From a checkpoint of a small self-supervised image encoder.
Training: 5100 steps, batches of 256.
Data: trained on fractals drawn by 1,000 iterated function systems, in grey, 295000 training examples, 4.4 epochs.
Rows from block 3, named by matrix and row number. Rows with one number belong to one attention dimension. Each number is 128 + 24 x the weight over its row's rms, rounded and kept within 0 to 255. All counts start at 0. Numbers have three digits each. After the name is the row's rms in percent of the matrix's.
# v: window attention query, key and value (stacked) (model.blocks.3.attn.qkv.weight, 576x192, the v third), inputs 0-95
# proj: window attention output (model.blocks.3.attn.proj.weight, 192x192, transposed), outputs 0-95
v.17 096:138123114122140076118132144125151126104126143139119151131140134089136110158116132157141137119074141100130100084076161127081137134157107162172144103110118140149155137109135131107137143190153080162074130121133138077144131070095122091144105150145163132126146108163140133122147134123103153124
proj.17 090:120098132122137172090105114136103092153121115096130070132139089131165149106092140142101147155171121120105098147148127112187077128135151129135140153163137127087110122137119105133116111057105144101137128120107122146110106155151152146123164156092085138128121104128145110148144112133118104162
v.18 102:118151140136143139082138105131146147156120145147113141173163160151130150119142179155128121128169156132156136176163098165124136132110184103166136124133120127109148120118143143136123130121099110134123112118134127157144101101125084154103133102111132113134130137099122107129129139136117077141
proj.18 105:143083101154110118179106157110118091117144091125124152136067111080115113122150084093151109121113091138100145124096137108088133128143082151113125110155142106138109156140086125144082166159156128102117114134125155117122142099146130110140104104122099117102127096153135132102095121112111155168
v.19 100:103139164104121138116097156147100120127119130162120164163099107123142112118134125079079145149103141146132144136118126139107108160095167112144119125160197130164158149099108162097094143110111130097111083113084081147134163105162054131147120087147114178136168114137108118114076133123112116084
proj.19 102:152150116126129134172147070115167135129116138115150127125140153130124130163163156151147130105106089127127101125162130177130127111142137148121141114119091131119106151123164106133139101126137115138161153121150150141111079091074139111101089116133149078112155157133135118130120102155149122164
v.20 100:123128147154105130154127079137104121139132155109070105112100136156127073097149164137112109138153110173100132113163146125168130129121167132111065128167128128129094143151152156130123141151144123153128121124186139185129111111125106154175140106092193148133125162132120096124158171107122166135
proj.20 094:179148128139158141067143156096117148143110107143156131138162139119165147136115132136122136125108173111161119135128106154113155165138099109116180138118113114138130111128107146135097128111167146090189122160100149059127157156158132140095134136180103124090123095129119129131148090111113110117
v.21 099:128104128123114140158159157110111188123130164140157083137148127156123130111108123165142078154116108100121096104127155113138150077116133133104119121172134114116152134112129145144108110112117156131103126091122157119053091120152124149137170104137145146106120120120086068151133158143127135154
proj.21 100:091157091126141131099117113152129086148116138097127141098117147112097110174132113080131180093144136158143149148130125135119134145133138132167119105087118142152103085129114117115147129159135116130165135174144147114124137149113114113121095142121157092135143167148147158115071113133134097108
v.22 096:146130146097150165099107178146149110093119125127112140133110176145128117086146139158159092140154106146111153135095136112141144109144120105115164126165103138156123105127138136115126113147118086153161130155140154103106146132096153170114090164135141096133121080102106149164143080139149118124
proj.22 104:089099110134142087112110151093137127118121129114108083163137130124102114136115147151102159138108133107115130128112144102136138104069103147126117156099175108081117124146122091113123167117114151132097149144101115148122111142173070115107088108096124150123134136153127086081148112101128137129
v.23 091:150154140139109120087121165149140113153130116098140164145129133145124120117093106139127080107132108122110096142131132139153158139137145110150133130161112141105122098121113088107164118184109125151121182115096123163143120103166132123098116172103090112121124128144139114163162117151174144157
proj.23 089:092094078096136118167152130111123119118142111148132095090137152149124143159131121129108176133123129147141144102132092107106084145114113160139099132114155095123117150099159167099120143126135128103133110153157143102085122176112110122132125117160185107192143122111137139102093128123130112139
v.24 109:091144162169081185133136154104160136148121116132135113124075135111134089139165096113116139149104140182112109134125141142152128147107103104099147086144108135137097188115096124115111112134111137126121077125106150172121126097139110128125125099102164136113084132093170106128144141086101093171
proj.24 111:122123119129145108133101119135141108121146117127112177109152110136103166150155117165136097106149119113161116113173115164098118108170174146163143167115123103124113124115160140148160152144116145112129190133184110107135143176169110142121129139091124110090187127156096102115092131129148165131
v.25 102:133081091138161117160119161118139125123145129137143140127078134148137067138122116189164111135120129138112141121118177117161115133129128126168117140114165099138160139112155068132130105144115118120137130126138170102157150136134115146077139125165140117116134118080107109122140129117122133118
proj.25 106:116190113137110130100163090126102108133128128125129160100143083136113176134178127103133127122119132120169118098127109154127113127091133153095136117131096132120118166142120168095095158105132158144184141149133106138117106128132107138137135110099160149123130144160143131155074120141132113135
v.26 109:127142129146138120108128159122125152123168167138104176129154110145150122081156184131139112118144121106131146117161092137153121153087130125138132155132101095138095135117116136108087108136151131119127091110085132157157102133133117159136083141121171163095141145098108149183125080119136129121
proj.26 114:136133138110123151140134102134117087124088094113125137166081129111116121172148137182143104150118123130131135124127181136113133102142087126095111110157159145113167151174127104147161159116108142138114192090136134082109105114148122148104107134156122143112150091108133133083128133122125094140
v.27 095:108151138140155136171183079121102119152162166139099085140151124149154181076135168148135118141126122086138114131134161130118102117155120122145137138125111125112150100121093130098150115161138128120163125083151176112130107213144114120161146145140113121122128159143141160117092101132131098099
proj.27 102:187123118102119120132078152116151147132110138140120120173110135112081109149090093123107172138138123161138145170125127120130184164123159166125106152151139183141141068124139138152147106094123117114103134160107150116143172084131138117127147103124115171114086125136141139132130134133118128138
v.28 102:131143167137102141129106150086093140158126136112114142185142143133137122097139143128125117118154131100157137122121153133136110127171117137126107086167146108109142135172169145147102122087108129137109128110125083121095101118145116127119127106117083176126143145129130143148140135150077158076
proj.28 105:131118131121166098109123128163091113111130152156159119086104152152143104135122120142099141166131142148118128145105090096137137110100142113138101121144122126102119107122091096110157119140139124134148115127116184158137116102114154143144147120144150082152162132079132065132121104126147099183
v.29 098:099126090117131144142104151154129161132101155114141200105164141145130153110143135164091153143128160095128146140128183145136147104133124164100097125099120176124134147098084120127143130187130103129119136112128131181156144119167168131118155132090079048145139130098138082139178157126103127126
proj.29 104:126123139132152120096159116058142126114199106118129095119108111097140136124104132111154121114140146147134132091141107084138143112132133087139141092150127100131094141156189167143115099097113156136104132130114097072128122130117107158107097087128175153128136139121103165141110121126189146120
v.30 096:150114122106144130102117130085137088158131122110121112167156161146137157139105086137136111139123093105144110098092120093070118082150111121146162117152119123128131098142119162126126115103135158106112116082080186159105109136137129095108188153106087151111108132102111150161134124134146149111
proj.30 100:174134103139152131184123164140107101120133148137146137125103121088135064114119138093120182119132159133128131162126139136161137156123147147096076144085131147114148098097129078139144122150146095112143108155134118128132125136090138132147098143187167098130133138114135089113104093141090101167
v.31 112:107118144126155124165167107104122148131096114177177125157113113132140129133089152099134167167138140142141140107150117093128155123143147111068115125121162150116112091122149111095122109161132136101138133087093160123120163131092108071123158112079158144135171100101119142131115170149125141146
proj.31 109:128157134118119096097091130118154122130121110100103143117126109102094087143182120118159115100120065159141128114106135189120129089141172101170138087075102114153108161126122156165168179117145136166153130145147138141156111094134121141155143122157155094111077118141160123173131120099129132131
v.32 105:130117128120142115140138136137129102160150132090101146114127125118161147106150111107122131146128073106158179139121138084084150139136108141149133118124140148083112109132113148115119166130159098080118144120104132121088091132106175148122109158135127096121134137181183161100119114134151124121
proj.32 110:178140104105141136108114165137151157116141137125140108162154149099117142136088165147113111123119127147080151139094138114174147149145123120166126177131139117186150122152134103154116137111101126147108118116133124133128169148139127100167143155089096155135121114125117139136155152114115152135
v.33 101:117133157153098138095133111100120124140109092129111156139139106152154153121155119194139107124132151109133132130150144096154132119155081160118124148143111143119160150108121115132124141127125155108060139108150151129159128136189163141119127128079105093091092164089122153099179151164150118167
proj.33 106:146138087105120133166117142143132088132149129158116160129114144099182106116090109136130159136108149137122138091148132138119154127152184087120119087109144105111124135136140141154139105124096099135145105140092081134114100127094150138117103130140108153134143142125153140167097123136117133109
v.34 108:121133115122087141138183140112114155112158129129077130130121121117141099158150147131120138123146090113134155121130091106118129151133118168148131130161095121067156137154102118137126140151162089139152141109167127096152118182128130131123115123116132113143118102141121097147147137151104118133
proj.34 099:154117150128121106128105145171126117119114154130151137155132088160119174138158111142155105125135147160122104118123187133149128168104153101108129130147145103163131078104147118136147110082131184161099140127102155133074143092134146143139163135141104148131125140106129162117109146125165139120
v.35 096:146112102117099139152164077102135127107147095105100119122129141148117132101107123141126115148076138120080145121114103150117172114104133125160114115093144120101139138117163122095084127137152065174138146134118100120157170165115108177130092149095124145128103131114132122086133093164146125136
proj.35 100:126127153104141136098109172133094122146109145130113141117136119119158140160146109157152135118170097126140132090131159109099129126143123139083163163159104125136145143114103152133173129137104187077128126103136139099137113066130175117138152088173115102117128115151132105163153128098131136103
v.36 105:071115120139137072092106138117136099118118163149083087137082102094102119142179105132125114127138131141123129154135142176125102112123135068135130163130082121105114118126120134125116123100106109123117098112161164112133117127171105084114115123073109121112121116116108099131142121109096124105
proj.36 095:176124117139120116166128111100116132151144090122175120104146120131140095070021123120098135142104127138139133109109102119124146143105127187119142107140162137134104105121105112122153111128114141135136127116076120138112141111111147137126140142158105133144132098120143132095115151145115094142
v.37 100:139145124142132143162124128161100152083085118124110106100144162124109110181164082106102124147085132124115153126101099169160124111114189088147103120107097102079139111140130121146141076086116143129165121164087145178145117060102139125098102131117159128130165147116121120113128142126148128107
proj.37 099:152138159131126134117136134142163094112160151134138132135095083144149125091086136122128080091119099141112138143139150110129151148111086160148137130139146141164118151134121158082115187152136084130081148072146131042077106169122123153146147110149102127108070093119135116139117124117146120131
v.38 107:167109127156111126122148157103121155130150117129109133103091163164105119120176110124148094146095163160128158133097126140131172156113109124123137151166114094097136155122096129129148168146130100134149123135099110119132156121129121163112103110145179139113138119155110112129152168132119146134
proj.38 099:060143118107127124102104095189144102139067123132163115117140091107143178158121114131097163109162112107132094113162143160092092106130147119117128121095151112161111141125170154149089125146110121137120161107166138152119112121115136131152131138062101126152116103107154109092124107125148108143
v.39 094:116137126188105119122102116150107165156117117137105145107124117123139136158135120143182124132172158140146099132147186107160136183114108128128132128134133125143107118155141139132074124124098147161106120105103157150115163080150152164163080179147102120142113198112137121160137130164116136132
proj.39 092:168106127101137141135088180131133067109142128126150105144127110134154139096125163133043096147112153140122121127133078131110141093112163132150125152157139134114151156132110125120164127151176109127143136157141136159119110187118117115093133124103144131134145111110131121087112107089135129168
v.40 099:139138085109087138105138118177137135154145154157121131133110144158109161154149102165108162128090154100082146140110118113082119148173089176142075121095146138122124183169082101154150150180148114070137116117142122103125130142139142157141094139166139115129134166143137138149126147179125144148
proj.40 113:115092165116131152144143137093143127095113123118126123138146118097125124136142174154160129128161081145133103085153147143170111164134117115105149121165126142123165064102169166080125108095135107146078140156157102120155097143110138112124161111080097135105082153127127105076124083099126143119
v.41 104:156102122124097121179139099102133099132120122139130165135117098131091153145127146097095160137155121137115119146150107076118121118142109133168106124142107117081127084092103139156124125111141096104107051113140115154126179141179133109106122118112110072080182148124092085138132145101125091145
proj.41 105:111142139155133130119133125124142178128133137149104132117121173126137113138121086107157120119099101130154137089127167174127159170169138126082125094144123165135108121157140140124109097164092137101140193144144134103109080102083144094183135098160125198151076137090152132123126134125084135105
v.42 093:095122133124137111110118141086073117129159102129157136089151118126135123084119172145142158141137111164143121145098129182109135105124150097135105152130118166090125102110154117122118129139133087170044104113128118134141144106171130131115136149100179110125117171076117159055107129108089181139
proj.42 098:103107122149114140091090135130181082131102124133105132141090107090147122146109122145130109096107152080104131136132122089116132152130115130143150099136104090170097171132100141117152098093094137081150157121123143074130096127139121167109122118168122157123100080165122139178199139124154080106
v.43 100:076158134145111159121122080116164141144118076187167093161126140135093124135090117131162128083134115137109103122162150117135145121129124144115121132097124119115094112163108124137134126140108138173151148156125125122120135120097119128100133107100133135161128169093123141134121181137150144169
proj.43 097:166064110115162106122109138122099119136135138123111147063132076102146135108148110108122124148168144159123135098121107131115087118157103108138166106135123115152121115115161134111143145122137169125113102152093138122155123146151127149144176144156138141107125072138136103146142111107120101114
v.44 102:131122155154113150111133137096150094142063135155165164121152118131129159137153122130184136108112121114120112139139143152109121137120106135072092125113160163140094148125139172069104164128123124159156134116128100116131122116133144093104110067073141130145161123112142098131158118124128126118
proj.44 097:083151146110149122149098078098139157089135117088094094138099117136141130119103140119089103125147145131128159129151108100123124090118138123148136098133083087124138084109124170135137115117106142121147124095148129125142099107109099137122123102099146133116122079156124143148088171109128101143
v.45 089:087080151128140093139128142143151122104131100129136133148146143108177144164185121085099124166142143126127129122133156119135114112134102168135115131098130134160132152170089141162147181105135158131144116116135128164108144142203131113158118163143095136095105125138117120105118167134136111161
proj.45 101:171152115123144165131153111135106125135125193112159124136160131092109114105131146155126148058114128146154117159107103178111136120185138089119128100151113145083139102123138130144185082136103136127129133168148130097152153115101157109146140135097165114143156139126134134181146109143101160110
v.46 103:084098109117119103085139088089088146125153153144150130125104156106128123135134114104100120151131118138136099160143085138162110125135131135126156105125111107105153152172139108121103104112116131124101128087123116153129123162148123150097143121121145085132138160108115088110124157095124103134
proj.46 116:166138161145165113136107170136146110139098101100148116126171114103092108144120117103116185107188138141147163094118146137096142126146141144141089137132131137141162092124109136121149148153138136125182120170147171131173180091132118107130125115150142172123138119109153150148109123145127146158
v.47 109:123141159166165130121115136086140136125112137099152148127129158113166147156165142101161117128125123160179095159151123154123126141178147089114096136148135160109103169164157153115138169146143127146130138153105130170172172136124096150165111114102153136121134155118113133150142121136077157124
proj.47 102:130105114093132124117140133125155120119144149169108085143130083108089053148080134111112165157145154111089151128080132135130155108091169179144148133103157120161130111111078131098147126129112103116157127107170133091111117114167132098080144125112146146148137095156151115124143142071171134164
v.48 098:188093105131122116117143138098110175118162099133121145114101145103180150097174094121116105152122125137114166120114173105116137153158127155111125062115109143148139167070099150122137158139139136117127141095125125150091091128135151151135170124154172140125109145127101186102103102179118103100
proj.48 115:117148152071135163134115096151151100135100174112131120147150121122096113151105137153149126150115120143118138121112129119148130143122111094116129194138169105131143105165182112143130086111105084115144113159136130115145121149145130089099093149074093157111100138159149117112159108126129151137
v.49 099:172103124137098096096112151126075131131130102139139136155138113098161137122131176124107087193111105112137172131129091164124135130149101129174101137128150118133111191134119142137123135125152125094137147140156134125079076150108124186144128107168106098173131137116139120102110130148133116090
proj.49 091:079127127092155101096174131148141131113113169070130118134085106116080144111134128167148148086128132160110096148100172113094122127115127154087150145140104133103140079111122104103125106109102134155132117151082131126150178100158104103085111135092151126095101126161118166129148113125127127139
v.50 096:139158085125120158114147155129143109178128170100119148144120090111093119142125103144150122126105110129106100138144146150126143140142137113135079143131118102115163134122162127122156103091120105100108132141111148133116097130153143167120148171112118116114119169123204120136077076115136112127
proj.50 104:162097150138119117162122108107121115118129111105130110095138177120131129143110134124134128129114129101104132149128121075137128119128127172149125136119135143128114113127096147129112174166139109112135095120159099129151162143107104085139139107157104137155105130122061162094126169107126162122
v.51 099:155117111135104148150164123139107111150114138124140103121154153149112080108132122133140147107111146122081112101091147130076126107121087117127121125146120130110117136147135089094127109146166130156116122152100071151115114118137135170103138118123064116123118113086109150127131128103083133105
proj.51 106:067139150097139097117108130101143157134165107109130205110093169157180163114153147151131092094142121128139111124194150099197133111131125149117122141145139120127146096139154148112118128117083122109155131091186153122158137137129101101125089137106155106131176161125112112089151130145158126154
v.52 092:119164119098108109138123144126105121125100105143098131118125108134123140106129106134135147121123147088118112180177134088166120112152168129165167110098096090159132109112090182174116094151093150114126175132160114116136122140082106125119156134113102082099149125141072194102150118105141129097
proj.52 104:138055122110115120134130130131138156128137150157197109135138183103107132134075102115122134132139081166147146110085131138120137136099099146122108138130123142069142101148126082117144177137146113136106096112088164105119132145156167108174128135170124166173103133155146111146120114146124148122
v.53 102:167162163126157125136116110133139130125129152147137093119157113145144159119106132141120154136111159107134105153129144085138150146122090183165130207127130167109098091151112152113124100137120174137161105101142138105130060109110170152145143153070084138105107134157141175113142111118128118140
proj.53 106:137128143139111142151142105134126142131158126100138090139086148076113162148183122132117120090137098135123140112137113138121140131096133103096098102121119107140151122090131142130145133124145101112107142113152147128081166159141127081124117170143152120132140099118142137131126153096142130138
v.54 104:134122105080130137169137111138125166147112131106130134154112113124147137146097103155136123122117137089116122147122141136118136159164108152142173126117131145129168099130149115111134175122059115157090107127167130134097118120095134080145178172152119161125114161139120112126118143143134129137
proj.54 107:150131125134161118139112157164132106107140177173114105117129150134112139093127106123129160144172128149155143154110134112138141108129134131127122122141133102124095086109078153132148106147181127109143127138108181149143136185180145144137136128118124133097097108154115156123144116116088136103
v.55 109:103148117095102113161138121080083101075143134120158118108169120154161162123139183113115122114135100126156073144125139127159091132136118131106091117138139148114157149154113162114160080118147112092118140097128124167156129143140091086129100109135093149111146170125105120135138100105092153127
proj.55 115:155092137118138119074101132167166148142121133114132130116071138109096113138135077125159162134105159113135168138134153113091146151114168123141118120159117100138120099111089107153116134159141113141148131156126170093099123147108140120110171093147177104176075080139145134145147151126161108124
v.56 099:114090128110151161132121111108136102152135153139108087110106126075112101096149123142108142122113099114151177122179137102142128090140125135118100122114139160139120104164123106153139158153100140136118126114119131126134148108161122104066137106126105129119107120152113153161108153106107108136
proj.56 100:144174103155096096148172146101145156082120105124147153112129080131113130134124147070136109099145139154108087151087095156095102145111113131114146109105099095099090130104159132124122095124143138140141116141150137150103131137112124119142163132127138079129129125109138122120117140150148147115
v.57 112:154136083119045143140111151125127147119161122083116134158152128142137136125146122168133146096153150125148118098111115133090109150139087122135132099094094102123102157137100112129158139127109109081125124156123152113126147183111123146128132142136097155127147165146166115147132117146133129153
proj.57 116:094095139114151128104136137128086084115083104148111152088101113117139096174129131124131115161113122103104132151139111119158118123118135116088111141174174143109159110101145118130113105100106142148118138110102097185110107074100134125126090139131123097103122131081082095068084091095108156098
v.58 102:119105108120141132145144127132113114151141159098156078135152162134124117175121142131164132100098120153134088144104126112114135119117113130167077122092148124118124118159103110156153107111148152167138119143109136113085112127125179114133178136138155154213148155143133116141139119133158139155
proj.58 096:136146125131121115143125155105098113071110095165151144086103074111168108089124103145084130129144113122137119145157116172113118124153146129114159133108120149112101094113163156102165157102124130113139186114148153156157114154123118106116130136140133125118116118113079139115116149115070121114
v.59 089:122132108160104070136069130121135113138151146137147116113155081129166156149111102089162109168148099147105129188135127165134144121125122120096115143128155101144125136082147144142119142126136095144149102118148091155133167117127131129115136130106117134129164156112109067140122100125107181139
proj.59 089:100134143116158153093136127154121143106127139089092125143104126137081094123149195124096133062125144134173100124137154145126102115156128128164122140168127128068105137145124134134133145159129190135125169125144149118133122137154130143106125124127160105154131097165127167131160131128187082143
v.60 093:148149126158130116120125143132118095134111098164110107150127095158126151162143095158103123123086097126128151139161123116122100105127114122121103156165141132129097098164123106147139146098125162082137122082095126147162149138131136126153126108144157142165117073173082070125188122119124146096
proj.60 093:111104133091136137142140123147095155101156190085143162110134145096130092126085148103145137143131119154142104146077153175121130148112156173115136097107098130111150107102119137101141116173147111156129128152169110118051139123135135114107158084121112098119153176120160157135066152157114084132
v.61 100:117139171167140130147154082113135133104120149121148169163092136185103115183165084132138111106160116128108145138126158163108097121160152119134098131129152124116114109186123104100138151102145157131114115097129128122123128146121088128141128096125131111107110098139143151080135170114163138144
proj.61 105:142139092130107135122138144107119105156131110143129136122145080105132088097130161110151138154107147134170108127119085127136178132125113136123157123136136143149145153090130152153162122113107130097107151141157077118157124105140172107127139159067119188147120143110131139140078104106094120110
v.62 094:144100125145139104151086095136117105135099172100131131101128150062116139117151131134106138141129135113149119162158085161109097078133130131152151114126117150134124134149136099106159116115135123113103134138146147143142129093144150075120092170114088097138113165113129125119111173143158107118
proj.62 098:137157145141103123152157145108097124121160106171136111139157119154125154094090108137127116116098158145145160119095128076148165189140121140116113164130169119131150110122127109148111116130153104127130128175109107136105130173093131139122159110140135136099136107145140159129144086123076131175
v.63 097:103158129148146127077129160111139115138133098090126137157122112119106111114144113123150128089131157091150133125102086136129095156097116149109142188142121145111139129077137086100086124105132126145099135166176134131117098140107129113133126121092069153148125123119096099150160137101139127081
proj.63 109:102110109132112124149126120139115124121101150131108089082158145149173106100129161112137147159149118139117117124123180144169136085165136077135117078095135127134138079176115138174171135130138129154131135097076134140149129146141122158096097159130143099079171131133112127084107115120080097121
v.64 101:137158165095155126158081095080120120112074142126133117127152100121104053105121126159116104124143140142150115092140127100117109090130099127150090155103143123144138084168141122158106109134144099136145110108134115155123105116124138160190138138128133125095136151182142133126122136166090154132
proj.64 100:154121144151140128095149167132139132145131119086111133118156150114126160149188137147113153147106125121090167155132129163136095138154141115147124145117153129133145140167106147095127146160119179122126117081142117130127157131126135119066118149120109120121125079101126113104178104095111162115
v.65 090:175116133144079149113125096117092116117109116126142112106145152130109146156089159143115130096110115134116090138144081153140162177130137106146110124121119097130159151141126130113107125096093091102151084109083115118153111147128095112119089147148084112167140118156157136092089132122139113154
proj.65 092:161109108113126167135102116177118143137110110097062156085104118146129059072122117101132120134145176130129131105083160106115115118104098108103123128114106109121075121140109095131101128180095157136123112163150145166140135110173120136138183109108123105143153140075154100144132075142143123107
v.66 104:100136093136140157110123123156161140054150077148135173095112112093156102127140111130163133136118100101139119124135148100115136118091128121116162131131166119140095157102137119107137146099146105108131149109136135136130103167089124184113103076127129103137126077131124159144118124126125123136
proj.66 106:171105175137153130121143102152102100123148158156168115149090104115129141163095094099096119111119160141164119144118131111124106116122114139126079152123100146100139100113100153146146056122123162109141151156117147116090113126136166120140130158183134148118131158095122118117149106124154086143
v.67 105:136130122081158115111150155145138093094144130159123130151145100113131128098155114173120158130135124109130151112142118107107186110148138172129085131139096087079113155144159123140114135088149084178134169111162130117110137136130151145139129193160106132172163105134132160131129112137107151095
proj.67 093:135129118157113131143105120092093171134092153159135135107128171110110102177133166128101098117158172136162146139168125141103095088101156080140135133120167163156139143128073110184171127156168157093145107137104139116126154117090106085110172102151122123127116120172138149127165150135163167119
v.68 094:159115162133141113107144154168167075148106134114101105120130193105090164152138133149108113086121115143141119083126094129112128089163161128123150150125077115147114099095098112149099091146144111150124145152153090138124125118143178133093196144162133129147106165146129097127094124143119122117
proj.68 087:107111094169124129119131136129109153105110120170118140122109098133155065106119076133107140193110130120096167145144136175151148131141125148071112160147170141098134177160143163127123148086094141121137129122112167143158116117094088127126061120120153135080136086107182122117177109153124142157
v.69 088:138136142172146118095138129138093150095116140170136122132104158101116122131117106102124106152136125155065098135160129149165139144110151106127112146082139120182151119117103134056129171141162125147170128109143111119183121135104081112121144113121113137160119113096111139084131140143143136185
proj.69 095:112131108106151128161165135147146115081135127115086151125115147099161096153160125125145142153116125141153160137102118136122133145104117113124118134173146102108120060138142118162156062135109124112120150123114143136088101139115156139094100075118144129088098132096155128155093095137129072089
v.70 097:099138126109163140142119177127092113152090123140161114112119160112176108100125107097142116079149116102135169122159125098105135156152113074136132116092143180123117102101162091155146158116126113153131115135146122151128139122133159114112155087161146134142128157117100106085105147160127165055
proj.70 090:125111114157113149135178105139138130083189117142124117128106127151133132145106110153112148127137152082121126092107138158137124083135171131140066108150144119153142154197090147139123117136118139152122192098146124131096133143121115155121095180108124104159182106156146138101160094141098122172
v.71 097:130100145139112156134150135199137133132095115131127131123146113134192170128098144090147104131151090105097161100115150126125145138108160112112127143125183127076118161131128121127079066100104142145147150133171164175128124155109122119124095074114132168138134107169126148109164119136153153112
proj.71 098:131165114124168135133064107080083092113157136146123109150130162148101132123141100177114147115107161135174115105121115134142117131131105083165145114138098133126119105124102103142189143134179119096107127152071121120145169088145098117129131184203146101141129155120158136153109152127124112142
v.72 101:157119119142115137090148128136111079135157121086114129123122137138160096091126122165099118094110120144144093122118137114101143142173144149148101119162068112103134104146127132126133138125116117161101131122138161122095112112156148130111152169120109091134133196078102149120113115098144147113
proj.72 098:115106099134133132155116117120112167095081145131159166114165097127105119118111159119135137165163165138130151144151125161170151080125113124141130114089157095118112140115121149164142134121100129143141116165084163150140182107131120135120139086109157151115145110204148153112129120137095127139
v.73 091:140128111138134086132089107148129117097109138133126096120131123091118133085142152108129144108109093144115111112095144145151175108111133150121169137097104097132162119104157119090105153088150112136144118124139112106118158109089103133153096127118100152117119111130136107117071158166159133103
proj.73 102:116109141143136179175140136147150147169139146133073141118137151137208141124109118104159111120144146082114120141134133119097121139152146134115114140156167137141073105144117140125126151137128100130123152122135138121113118126134147108089140113168116127142138107179139146110163092112121171177
v.74 104:152131074153066075106123108119108075129151135100125160153100127111101104115143156131093119118079115130090111150086146093123131111124104110150131158153135116105167153150140137155124125173100115101110138148127102134128155149151167166139118162075099143155105149091129158091095129123122115142
proj.74 100:112106123119126136168108138111134138142129123109112103100115112131139104103126144096151162149111127125173079152127125137096138129100137124136116079108105079130078132075136139129135167112158108124138132142176147114105143100110098116126159126176160071087169125122117171150085157115113132115
v.75 093:111106110150149149117150126131166111150093132192154117157129110132127122158153110108126144138118124118104157102145146171140097105155167133106110116103112139140102110163128106105147114145089147123101149157132092126126146118133117118108112117152124144149135135131120105155118125141101120117
proj.75 086:105160128073099122137146140141049136094150140117125127138119179127135116136136101172143138142135129114144112136140116116118137172117139145127120109134176167152135117160145112126160100101147113097150117117079136096174144129121125126136121118113128115117104067112113154113139129133144122135
v.76 113:092107145095157118130131148163112097129099131130140076108085118069165096142101112105131181152117123137148121140155106135083131151135128121102135109128102169104100116075117110137111107105139132129126149098114180118174141096086097059136177091143118103157134121095120113103161174139135145141
proj.76 120:141122120144110180129134108109108159119147122108116104105153168178100164146141138176143088118131135125075152118102127107158106094123117150148095154148158122146146153179169111143145142113106136135115169128123068109087151145138161159123084144117130157120148115146143124124132074122142151146
v.77 107:110105138139123147164082103101121140145131137124135128146128170114097125132110119124108125108105150128093094124146133117064126135172120120137143192149113115093112122147153103120120138158096110093104167137121101147118160119160138087124153159098100112135110161068150163132103126128124095119
proj.77 111:163128152127128132123124118135129145102119144110117142157134099126125146115131146123139128195116105146141168150144116162148152088122135164081147097148119150136113092108126109134123136112116157161170075109139142126158093095136086143155100095108200128122105132145131109099140154111118137111
v.78 102:139129124156098166098145122106090093108113121124137133136141135138116106170174166166134093094131094122126150078099114117169117144120114103126142144088142117175211134112156136114163158155107098145151128141108103141108121093123136184131097117079158135156153120143151098120102099135132123137
proj.78 101:149192143071124102132132143120122127107159132149110111145138122110141101089066086079125160130128169100116085153104155153093160137105129128115077095129141119148105141130069132133111118133131128134121153131138135131152145165099137076151151159176099116143164154097110121128137135146108139112
v.79 100:131101120096098144107163150122121147125144123150133129105137160090166155145124155146116117121134142131139122103074089101176136175073149164104136107112132152139139144104111126131120111146138153125116129173098128144129143170158144140132126073147131140134131098135159105102123123094166154138
proj.79 095:107156140147171132172077152155137142137116100161146130149117127101136132106113112120152155104118145110125164114150139162082108104153123104152157112161154120106157147144128152129152120102111096176136126113141173168092084108058112114139143144116139128152150195082132100133092144122139110123
v.80 099:125160107107138152122182110115152136109144162145157121101165146089118105171126108112123098136146123156186122104104117151152074131129120127103118148112133151189162121153127100124120130072163162085113155132097168101134150160144093135119134092120139080102118099133160111147087160107144144105
proj.80 090:156112160157140095155091179138155122145159103112135094139091126141149147131115158122110163065144141127082158120152123113119141122145108163131112118140126121124112159154153168099139129145104089130096079135142110148139112107082181148175117153150101165155148167091123115142153086169139130149
v.81 099:103131155137165118141126137149172121167087148138113123089129108140132113119150148144110135177164147147167123098131088098157099104173124116118105143184115111144100115129136149174139135102113110168116108136155131121164122111152123131135146117163093146156101174111078159140149141105138112114
proj.81 108:097108101120140170136112135127124132123139096114143157125128155157113162122141143158176115118107120132102155107164177103106143107066172134170154127121148114131202184168138156137124136146147170131148137149128133155145163108117145100122089123102141126144146088170165114131136141150142136134
v.82 108:147112103135116129143104160121122113117115107121080165095110130109122161140155156151138097150123164125081146128131156163117106119171150139157110106133123137098133179164134146123148136150171133136140114111106034130133111123077098171088112126128107085097144111127153120086141066161125129119
proj.82 115:127147152094146135109148114128113120092116178121148154146143131150124073081131107136134149149155091154167124124122098135131144147090125098086132106159133160143090126103113112155124118112120129131138140159127214141116132123159125103166116126161130123154127160099136160175095162112118125130
v.83 098:144144111153106129099147107145100146102145112107147163180132139091164082142139143150155133097107181120134105120103163140170103176117138107159115139133134081115122149152100131122152133128156130146124134155099127139174098118128125121139146150108122136121120138168172136134145098123165117134
proj.83 092:157125158104131147122093187132145144180154145186099103056128102109080124142112091129104137112116148151154139150100119137109149109080086142113111133100103149116142122118142136130131100135133179106122096127143137135108149107127147145139137110152115103147161138104124103148100151134115091119
v.84 097:110139148138094061095101143142160118174143135117137130146137124120132130126102135123135113132133129135146115107129122074126116118133148112138105132130127140150133148125070136185148102091134111148164122098137188132167156149166112151087159137131157122128102128127107118115125164096111126155
proj.84 104:097103114122146149130110119100090132086125112103128132104131138145151141125133109111064176097118155191128114139138124134137122122137131112137108088084128095131105135109139117088093158176123116097108131111126110104118094126132111125138125151127096151177185140103100149138140079134151132137